A small encoder-decoder image transcriber, trained from scratch.
Model: encoder norm layernorm, encoder activation gelu, encoder patch size [2, 2].
Data: trained on numbers of one to four digits printed on busy colour backdrops, 295000 training examples, 3.2 epochs.
Rows from block 4 of the image encoder of a small encoder-decoder image transcriber, named by matrix and row number. Rows with one number belong to one neuron. Each number is 50 + 12 x the weight over its row's rms, rounded and kept within 0 to 99. All counts start at 0. After the name is the row's rms in percent of the matrix's.
After each neuron's rows are labels from the 100 images, of 14976, where the neuron reaches its highest value: "colour at peak" is the nearest of a few named colours to the mean colour under the peak. Only what is clearly more common there than usual is listed. The data: numbers of one to four digits printed on busy colour backdrops.
# fc1: MLP up (encoder.blocks.4.mlp.fc1.weight, 384x96), inputs 0-95
# fc2: MLP down (encoder.blocks.4.mlp.fc2.weight, 96x384, transposed), outputs 0-95

fc1.216 104:61 36 69 41 58 38 45 59 25 53 53 51 52 39 39 39 40 42 55 30 69 58 29 59 61 55 61 55 49 54 49 24 55 69 38 16 66 54 56 40 55 45 44 62 50 69 46 71 42 40 48 41 60 56 56 64 46 44 58 52 58 36 47 59 46 62 59 27 46 58 34 39 46 29 54 63 23 43 66 50 49 68 28 56 48 55 49 40 49 47 46 23 34 55 47 45
fc2.216 102:40 48 51 68 34 54 50 68 56 72 48 36 32 27 55 48 45 45 32 38 54 32 38 58 37 49 46 42 70 42 35 70 60 30 40 48 45 52 50 42 63 39 30 54 54 52 43 65 61 45 61 47 57 69 42 35 50 63 51 54 33 61 46 43 48 46 43 38 51 81 59 71 47 74 52 53 64 55 36 22 52 59 47 47 64 48 46 46 41 63 28 42 65 40 25 51
colour at peak: grey

fc1.185 088:58 42 62 30 44 40 75 46 49 66 30 46 62 63 40 49 50 46 57 64 34 43 61 37 60 57 69 54 57 61 63 53 57 55 29 43 51 29 60 44 41 40 39 44 47 41 48 66 63 48 44 55 44 39 33 46 43 55 21 27 32 33 29 51 53 62 49 53 44 32 35 54 62 52 43 58 45 55 24 57 52 33 64 42 78 27 37 49 28 42 59 51 43 45 47 46
fc2.185 080:35 65 52 45 45 44 35 39 36 64 52 54 52 50 54 29 54 49 38 40 64 65 25 62 38 45 34 69 66 55 44 55 52 38 64 59 68 43 32 51 50 55 44 53 48 69 56 39 60 57 54 33 56 49 62 41 47 42 52 63 65 64 42 40 63 41 53 45 43 74 56 64 44 45 60 53 34 43 58 60 58 73 22 64 69 55 59 25 75 56 44 51 61 56 56 79
colour at peak: grey

fc1.96 101:58 47 56 65 77 60 56 54 76 65 43 62 62 62 59 54 71 45 59 22 65 31 50 65 46 47 48 54 45 66 59 62 37 38 38 46 57 61 47 54 51 36 55 46 47 52 48 47 53 54 40 39 49 49 64 60 47 62 39 67 61 45 55 43 44 45 47 36 22 65 60 75 79 50 80 45 52 71 41 53 61 41 55 50 74 51 56 57 35 52 69 48 55 48 32 61
fc2.96 105:59 77 46 41 37 44 51 48 59 73 47 55 34 30 74 30 35 44 37 69 35 68 52 51 53 51 67 58 36 56 31 56 66 41 53 49 57 27 62 27 30 55 41 56 49 43 66 40 48 51 48 56 45 56 44 39 48 45 47 52 68 50 73 50 61 72 61 46 38 64 52 53 47 44 47 44 66 37 52 54 27 53 40 37 26 42 63 74 59 42 49 61 57 56 35 56
colour at peak: grey

fc1.53 088:51 75 35 54 52 42 43 41 56 27 33 58 36 42 31 52 55 46 46 48 27 47 77 45 54 48 40 51 43 34 52 39 67 60 39 66 62 48 27 58 37 25 35 41 47 40 28 44 44 65 44 27 40 65 42 47 40 47 50 30 44 41 40 46 45 54 37 44 13 44 52 57 24 33 58 52 58 45 57 56 51 45 45 56 27 44 53 37 44 42 44 43 46 43 53 46
fc2.53 091:49 39 46 44 28 66 59 53 60 55 51 48 61 57 71 55 26 53 37 43 61 38 61 55 34 43 53 42 53 50 52 38 32 53 45 42 22 52 60 46 47 46 53 43 38 37 71 65 49 45 54 75 28 44 26 44 60 57 44 49 65 51 36 77 63 52 77 56 74 56 44 60 53 45 31 40 46 55 23 50 59 51 61 31 55 43 55 40 69 38 44 48 30 41 50 44
colour at peak: pink

fc1.282 098:47 47 43 70 42 50 36 42 55 66 37 59 67 49 54 46 41 48 30 71 41 70 55 58 40 69 57 37 50 44 73 44 56 65 43 53 67 43 28 51 44 45 41 51 61 73 58 44 42 33 22 35 48 47 47 45 53 50 50 55 42 37 62 34 47 55 26 62 69 59 61 54 37 43 60 76 36 42 41 40 55 48 42 49 49 44 57 34 40 45 64 54 44 49 89 33
fc2.282 103:67 60 52 44 61 49 49 74 45 36 59 25 63 36 38 68 47 44 52 42 61 46 63 74 45 31 53 55 66 53 57 56 46 46 53 45 39 51 79 42 38 45 39 37 72 47 48 54 49 65 62 61 54 38 45 64 29 41 27 30 36 44 47 65 49 49 56 59 34 38 69 37 48 48 49 49 48 63 37 55 37 54 68 52 51 22 47 64 64 34 39 49 64 46 33 64
colour at peak: pink

fc1.287 103:45 47 42 49 55 64 64 67 50 37 62 43 48 60 18 35 29 47 33 51 57 25 50 65 50 58 46 59 70 36 56 24 55 54 36 40 57 43 43 57 51 68 31 42 49 39 47 46 53 47 53 56 61 46 37 48 43 67 71 54 44 52 28 42 76 46 44 40 43 62 47 58 29 43 69 52 43 55 22 34 42 41 44 54 35 41 48 26 49 51 53 50 66 51 74 47
fc2.287 103:51 45 74 44 42 66 37 36 48 57 50 67 32 38 55 48 48 55 57 48 50 60 44 50 59 41 47 53 49 89 51 71 48 43 47 69 35 58 39 47 53 67 47 54 58 64 62 46 35 80 55 54 44 44 43 46 76 21 29 42 50 63 58 59 39 52 57 58 45 62 38 44 36 32 47 32 31 41 58 43 60 50 58 66 59 49 60 62 67 37 44 31 44 69 53 54
colour at peak: grey

fc1.45 098:39 64 54 51 35 51 39 41 56 61 72 55 45 39 57 46 44 32 57 57 42 45 63 58 50 61 44 70 46 66 36 52 35 46 34 43 48 71 61 50 67 65 55 68 63 43 46 59 63 38 54 64 54 48 42 53 59 87 53 53 51 41 53 19 64 53 45 51 47 59 41 52 68 28 60 50 62 55 66 75 34 66 42 53 56 29 25 47 51 41 45 50 39 71 41 59
fc2.45 099:76 43 61 47 69 63 71 47 41 61 32 29 43 65 47 54 36 73 34 52 45 48 47 51 36 30 52 50 63 44 42 54 54 65 57 48 70 24 52 22 64 27 35 41 44 59 52 40 37 37 59 38 59 53 58 62 39 54 34 30 52 45 65 68 67 52 64 68 43 50 46 31 42 43 39 62 48 66 44 40 49 31 51 52 50 46 53 46 51 46 51 56 53 72 40 42
colour at peak: grey

fc1.21 092:36 49 70 59 33 64 56 18 60 64 43 46 45 59 52 56 68 33 46 48 61 64 50 58 47 53 64 61 58 47 47 49 56 61 56 42 48 47 53 35 65 50 63 49 53 45 52 50 60 58 61 13 65 52 42 56 68 64 56 35 36 52 67 51 69 43 63 49 37 62 42 45 36 70 73 63 56 58 56 49 38 52 74 39 53 69 71 61 68 65 59 69 59 58 36 56
fc2.21 107:58 31 39 39 45 26 46 58 48 62 76 62 39 68 42 48 56 50 49 30 38 40 58 64 59 66 48 47 38 64 42 54 47 64 35 47 27 38 42 44 46 62 47 44 52 44 54 73 30 47 64 50 68 59 52 57 58 60 20 58 33 36 37 24 58 34 35 46 60 50 51 35 47 51 58 61 40 46 74 50 39 69 46 34 58 51 66 71 46 60 47 51 50 36 58 61
colour at peak: grey

fc1.76 076:48 31 79 58 33 61 68 48 53 54 44 59 54 29 52 68 54 63 66 26 49 65 73 38 53 43 64 59 42 30 68 47 45 36 49 37 63 38 37 63 54 60 40 48 35 45 53 49 42 52 56 39 43 42 56 36 45 34 62 52 44 62 43 36 47 51 20 53 55 62 46 30 34 57 55 14 40 50 48 50 54 51 32 67 52 49 49 57 52 75 56 46 64 50 42 55
fc2.76 085:33 35 34 41 57 29 28 42 49 44 65 34 60 57 52 28 49 61 42 56 72 62 47 52 32 35 59 53 53 62 47 68 50 57 27 30 49 60 54 35 59 42 39 71 41 62 40 47 62 58 37 62 63 57 39 49 36 39 62 55 53 42 53 43 56 63 50 20 51 31 48 49 55 67 40 52 28 57 56 49 55 44 41 53 45 61 65 46 73 39 52 67 55 46 36 24
colour at peak: brown

fc1.160 094:45 54 51 41 48 31 67 58 30 50 39 49 29 39 44 56 53 51 72 62 22 59 33 41 49 50 34 59 41 37 42 33 53 74 39 35 29 45 41 45 44 49 68 43 29 41 45 63 65 37 58 55 72 62 35 51 56 46 58 52 40 41 70 29 63 40 52 48 51 74 51 47 50 57 66 47 53 32 51 56 56 37 65 54 52 40 47 44 53 39 31 55 26 73 35 52
fc2.160 105:42 74 43 46 52 51 38 63 52 26 68 33 75 57 53 42 52 53 34 51 71 51 51 32 52 53 64 40 39 41 43 48 49 31 45 41 68 47 52 62 56 49 39 48 25 50 35 49 34 47 60 72 56 42 46 68 64 48 44 72 50 50 44 49 43 69 44 68 62 46 61 44 66 31 30 60 47 37 50 26 57 81 30 36 49 43 48 35 50 40 55 50 51 59 63 50
colour at peak: grey

fc1.302 106:50 32 61 38 53 48 43 60 34 57 60 54 35 71 31 50 40 39 62 30 62 56 44 49 42 62 40 44 41 54 53 67 67 56 52 30 42 65 47 34 64 59 36 71 27 43 31 70 67 44 46 51 28 56 49 46 68 62 34 70 56 43 50 40 59 47 38 46 44 52 48 60 67 38 56 59 21 65 71 73 63 57 52 33 48 42 63 44 45 49 47 42 43 37 55 56
fc2.302 091:47 68 49 62 34 63 78 34 76 43 55 23 49 35 54 48 52 64 18 50 40 56 35 40 73 63 47 64 62 57 65 14 53 45 54 56 46 49 70 52 69 27 50 42 56 68 54 39 55 43 49 39 34 51 48 52 46 45 59 44 54 60 40 50 52 62 50 40 57 65 48 56 50 40 37 47 65 51 31 45 47 43 43 59 75 59 37 55 55 68 48 49 39 58 44 48
colour at peak: grey

fc1.117 110:51 48 56 35 59 71 54 53 40 51 49 45 44 35 54 44 52 64 65 28 65 48 41 47 49 50 59 42 42 45 56 58 34 38 51 50 54 68 69 66 47 45 59 41 49 49 59 54 70 71 56 60 58 49 54 63 42 38 59 37 52 45 64 77 46 50 52 38 68 80 63 25 70 59 52 27 38 64 37 57 43 88 66 55 56 42 73 47 51 65 43 63 46 59 44 41
fc2.117 105:45 47 56 46 37 45 21 52 57 76 62 51 69 70 45 51 51 59 36 74 47 49 51 59 52 50 24 43 60 66 47 57 52 62 38 61 42 43 50 49 68 59 42 45 39 38 42 68 37 55 47 35 30 54 45 49 48 33 41 44 43 75 42 41 72 45 53 50 45 40 51 68 38 45 74 58 48 54 23 56 36 43 63 54 54 61 41 28 51 48 47 61 51 86 45 52
colour at peak: brown

fc1.333 112:52 57 53 35 39 50 55 53 55 73 49 51 51 31 33 54 36 46 39 58 42 56 63 74 65 45 71 69 47 40 67 42 67 33 35 66 48 40 54 54 62 56 60 48 54 59 68 52 39 43 58 61 37 47 25 36 62 50 61 52 60 51 43 40 65 47 38 58 39 47 56 31 50 27 68 39 54 59 48 53 70 40 59 36 33 31 66 48 58 55 33 86 45 64 38 44
fc2.333 108:49 39 48 62 44 63 75 45 42 40 58 47 53 70 58 38 63 51 59 52 65 48 56 47 27 43 22 38 37 48 33 46 53 63 46 66 52 56 55 58 45 39 62 48 49 58 24 42 49 80 39 58 58 52 49 64 23 46 37 63 44 41 73 50 61 26 49 35 58 40 50 61 51 76 59 61 52 58 72 38 58 55 54 46 53 45 54 51 42 55 24 62 46 35 37 66
colour at peak: grey

fc1.356 104:59 59 58 63 68 56 60 45 52 63 64 62 60 29 58 39 25 62 58 45 34 67 42 66 46 54 65 48 47 49 65 39 57 55 50 57 38 63 75 53 56 43 65 53 57 59 29 41 52 54 41 37 38 57 34 62 56 67 39 59 62 52 58 48 54 52 57 42 47 62 27 65 29 76 68 41 57 52 29 48 49 63 40 50 40 68 62 60 36 51 63 49 51 44 47 12
fc2.356 118:54 48 42 25 53 50 61 42 54 52 35 59 52 59 40 56 74 37 46 49 37 46 43 77 56 59 41 52 28 46 45 20 38 55 45 43 39 52 32 49 44 75 56 57 83 52 58 46 58 58 58 26 58 36 55 39 52 48 53 27 64 58 57 69 61 47 40 40 53 59 40 63 59 55 40 42 51 35 59 71 46 26 32 65 41 46 57 39 74 50 57 45 39 58 53 43
colour at peak: brown

fc1.166 089:65 41 56 40 54 54 34 55 47 90 55 57 49 62 62 55 44 37 45 62 56 58 47 53 46 33 45 60 55 66 38 54 44 51 42 41 44 55 34 48 46 55 23 61 39 39 67 47 57 66 37 57 32 61 34 32 24 41 49 51 24 23 53 60 51 49 42 41 64 63 54 70 45 60 56 52 48 34 43 27 61 54 50 66 30 45 40 49 45 37 46 64 50 52 71 36
fc2.166 097:29 35 59 66 67 58 19 58 47 40 62 39 61 50 40 28 48 26 39 50 55 45 50 50 32 63 58 53 49 36 49 41 64 32 47 41 55 34 58 30 39 51 46 64 62 38 39 57 41 71 44 50 46 36 67 64 54 66 33 67 46 48 44 43 44 38 48 65 65 25 59 38 51 52 52 61 69 54 43 36 41 39 41 54 33 45 62 50 55 55 66 27 49 56 30 40
colour at peak: pink

fc1.315 112:28 57 31 60 30 42 59 42 80 42 59 32 46 74 60 58 31 43 53 51 41 54 60 51 48 44 48 58 65 71 57 43 68 39 56 46 51 40 30 62 63 58 50 68 56 59 57 70 37 39 53 59 46 72 47 51 36 57 45 24 52 42 60 63 28 64 53 41 31 52 62 40 40 63 66 40 47 41 41 37 65 58 49 60 56 52 55 63 66 51 44 23 52 53 62 51
fc2.315 106:62 29 50 44 55 71 46 43 56 29 23 58 64 49 38 40 46 56 55 35 67 61 32 55 53 64 47 42 37 53 54 73 47 56 62 53 55 72 58 49 38 47 59 34 62 81 53 36 50 60 45 55 58 14 53 39 60 56 60 62 57 64 46 56 58 33 44 28 74 59 47 48 47 28 64 60 38 43 53 50 55 44 57 43 67 48 38 39 31 51 55 51 56 38 37 55
colour at peak: grey

fc1.114 090:78 60 45 58 36 38 34 30 37 55 65 47 37 35 68 51 57 54 42 68 46 44 61 56 50 52 59 56 56 61 60 50 64 40 52 55 64 62 57 70 48 14 39 61 34 43 48 58 50 32 50 46 67 62 53 48 68 36 36 42 40 29 56 45 33 46 51 60 50 44 38 49 47 51 24 44 49 82 33 57 25 61 37 56 48 47 37 59 56 48 43 54 61 46 42 34
fc2.114 094:36 42 45 32 59 65 46 52 54 23 52 59 43 48 35 44 59 43 51 43 54 59 33 52 56 61 37 45 42 40 33 51 54 52 47 58 30 21 46 47 68 76 49 31 62 56 49 27 45 71 54 44 51 22 49 59 24 47 65 49 33 63 49 42 57 58 51 33 34 55 36 50 34 44 75 64 52 48 47 45 55 67 37 52 52 74 62 53 52 48 74 60 38 56 52 60
colour at peak: grey

fc1.141 111:41 53 57 25 35 43 66 83 73 53 70 42 44 43 52 63 56 32 35 50 49 32 28 23 38 41 43 54 45 31 56 57 50 61 52 56 50 50 50 52 43 52 44 41 49 62 51 53 39 50 81 61 52 44 32 62 46 47 57 57 35 42 51 54 44 66 36 58 42 71 48 59 61 64 46 64 55 72 59 35 66 40 64 28 55 49 58 72 62 56 39 49 44 43 52 37
fc2.141 102:62 60 55 53 44 46 72 46 70 50 56 30 57 46 76 20 51 17 46 35 52 48 53 42 61 42 57 46 49 51 46 37 51 40 52 59 57 64 53 53 50 24 63 35 49 69 36 44 55 44 65 54 60 63 33 45 54 48 40 50 48 53 36 59 23 38 63 53 77 61 56 35 63 52 34 41 74 71 48 38 61 44 61 47 40 36 33 43 58 44 42 39 51 60 57 54
colour at peak: grey

fc1.169 098:50 56 56 72 42 59 47 57 49 37 46 55 61 34 57 63 47 51 63 31 36 59 58 62 43 40 70 62 50 51 64 26 47 30 81 55 30 51 79 56 57 37 45 71 49 49 63 36 55 62 54 31 49 47 61 39 48 38 71 62 51 43 31 63 25 51 58 62 57 55 37 37 54 32 30 52 43 37 49 54 47 61 55 50 57 54 39 52 52 70 52 38 42 73 52 37
fc2.169 091:50 39 42 49 47 59 36 51 47 57 59 45 67 46 47 42 44 45 14 49 47 56 49 52 56 28 48 57 62 64 43 74 28 68 51 37 56 61 52 30 68 53 58 63 57 50 61 41 44 57 43 37 55 55 60 42 78 59 32 49 34 70 42 37 62 48 51 38 36 28 51 61 79 43 62 40 59 53 62 28 55 35 48 43 47 61 64 61 37 65 55 50 36 42 60 30
colour at peak: brown

fc1.162 090:52 36 50 35 52 55 39 33 54 60 57 41 77 47 48 45 53 43 54 30 48 47 48 37 56 47 70 62 63 43 46 55 47 55 46 36 52 63 21 55 40 51 62 48 56 48 56 54 39 68 14 30 71 39 63 39 59 45 52 42 48 52 43 60 41 73 47 50 52 48 61 61 53 55 60 42 50 49 40 46 46 37 62 59 35 59 59 68 44 68 58 74 34 09 37 40
fc2.162 096:65 38 50 46 52 58 43 58 43 21 60 51 53 47 72 36 49 55 50 59 59 65 56 50 53 42 64 44 58 55 47 54 62 51 58 39 52 48 61 45 35 39 41 55 46 28 45 77 57 57 51 45 47 32 33 69 43 46 34 58 43 56 50 42 37 23 63 65 50 33 50 13 47 49 47 43 56 66 31 58 59 61 58 64 57 32 73 64 59 62 52 49 77 61 63 34
colour at peak: pink; white

fc1.52 085:28 40 28 49 65 41 64 62 36 38 52 41 66 50 18 43 25 45 59 50 46 50 59 55 33 26 62 42 40 46 65 40 55 47 44 41 52 43 46 39 45 40 50 43 60 34 56 55 64 20 41 50 49 33 51 63 60 55 49 45 34 49 58 51 62 52 33 42 44 18 67 55 47 56 36 30 58 55 54 51 46 54 22 59 44 54 58 67 29 58 46 64 44 66 40 46
fc2.52 092:46 56 53 28 44 50 48 43 62 48 54 55 45 32 63 81 52 29 44 64 37 48 60 45 40 41 45 48 41 47 54 58 65 52 40 41 49 36 38 26 45 60 47 33 34 50 53 78 17 61 36 33 44 61 50 51 41 49 62 61 44 55 72 52 41 59 56 60 54 55 64 31 43 42 65 44 35 64 63 35 54 48 70 49 53 37 49 27 49 35 67 27 58 44 34 49
colour at peak: brown

fc1.280 097:52 72 41 46 62 63 51 41 67 45 43 69 38 44 51 38 47 30 40 68 53 59 48 54 66 38 44 40 40 39 62 77 15 58 64 60 43 51 50 66 45 62 50 68 34 51 29 51 40 52 46 52 73 49 39 37 43 65 42 48 50 23 66 41 44 56 30 43 55 61 31 41 54 46 50 51 62 59 48 63 68 42 48 61 36 71 38 38 40 51 66 59 54 39 38 59
fc2.280 100:59 63 39 50 42 63 41 44 67 44 50 54 64 51 71 67 53 45 45 40 59 53 63 55 34 44 55 47 28 54 55 52 47 51 38 50 35 64 38 35 67 37 35 49 54 39 47 69 83 57 29 57 60 50 48 47 28 56 58 64 47 67 30 68 48 47 44 56 42 34 49 33 33 46 47 38 51 47 67 43 61 58 47 48 84 53 77 53 59 28 51 48 60 38 31 50
colour at peak: grey

fc1.100 094:75 45 45 55 59 30 61 67 56 51 39 63 41 48 75 51 71 62 49 42 49 60 48 46 39 25 45 56 41 56 65 62 70 56 44 38 48 57 57 54 68 50 55 64 54 35 30 50 37 64 33 38 34 57 31 52 45 38 72 56 37 36 45 60 46 43 56 49 51 61 40 45 57 55 59 56 61 66 41 55 66 58 32 39 77 43 16 35 49 54 64 57 49 51 56 34
fc2.100 092:59 47 65 67 46 42 60 43 43 46 26 47 60 42 66 62 54 56 54 47 44 59 50 57 51 60 37 57 49 20 43 59 48 44 70 33 58 40 37 47 49 53 37 58 52 59 75 50 44 69 56 26 38 66 70 40 56 52 30 63 71 56 54 54 41 41 76 50 43 29 48 73 44 31 30 47 31 51 58 48 47 37 46 43 45 44 70 50 66 53 46 25 44 47 30 43
colour at peak: grey

fc1.115 099:64 45 54 61 47 34 45 48 37 48 54 33 34 66 44 43 46 51 71 36 43 31 61 61 46 48 61 61 35 58 60 45 61 54 66 48 49 45 60 46 40 73 41 57 77 29 39 39 71 51 61 41 59 54 62 57 33 33 27 49 72 67 44 47 48 55 35 49 54 47 73 61 39 64 40 70 67 44 53 46 70 58 65 44 43 38 45 23 38 50 69 44 43 61 57 44
fc2.115 093:45 23 35 33 60 45 56 69 36 26 36 61 51 71 54 61 63 20 39 64 41 64 49 53 38 55 52 40 29 41 54 22 53 64 63 36 43 47 42 40 40 55 37 45 38 59 48 45 67 48 37 64 48 34 41 42 46 42 79 58 49 55 71 35 56 57 47 38 64 41 51 54 42 47 50 47 68 44 74 49 55 42 63 52 31 46 55 60 58 41 39 48 57 40 52 66
colour at peak: pink

fc1.378 114:49 25 23 68 50 33 42 51 52 52 48 59 44 40 37 63 53 54 44 51 49 44 77 54 39 73 76 55 39 73 69 35 61 34 35 59 50 60 52 61 39 49 68 47 75 56 38 50 41 54 57 57 35 54 56 37 53 49 61 60 57 41 52 36 68 47 49 42 60 29 57 34 50 62 59 53 51 58 43 52 44 46 45 53 52 15 57 47 35 30 62 58 71 52 46 56
fc2.378 113:70 58 57 68 44 67 26 63 65 34 60 48 43 50 61 29 53 46 49 44 57 64 44 23 43 39 59 61 39 43 62 69 23 53 54 40 50 46 56 43 57 49 49 41 47 45 64 45 67 55 28 40 35 47 31 50 63 34 56 47 43 50 38 53 63 48 50 47 53 50 69 41 49 67 51 37 76 57 49 61 58 44 26 41 46 72 74 59 43 67 41 42 54 28 34 53
colour at peak: grey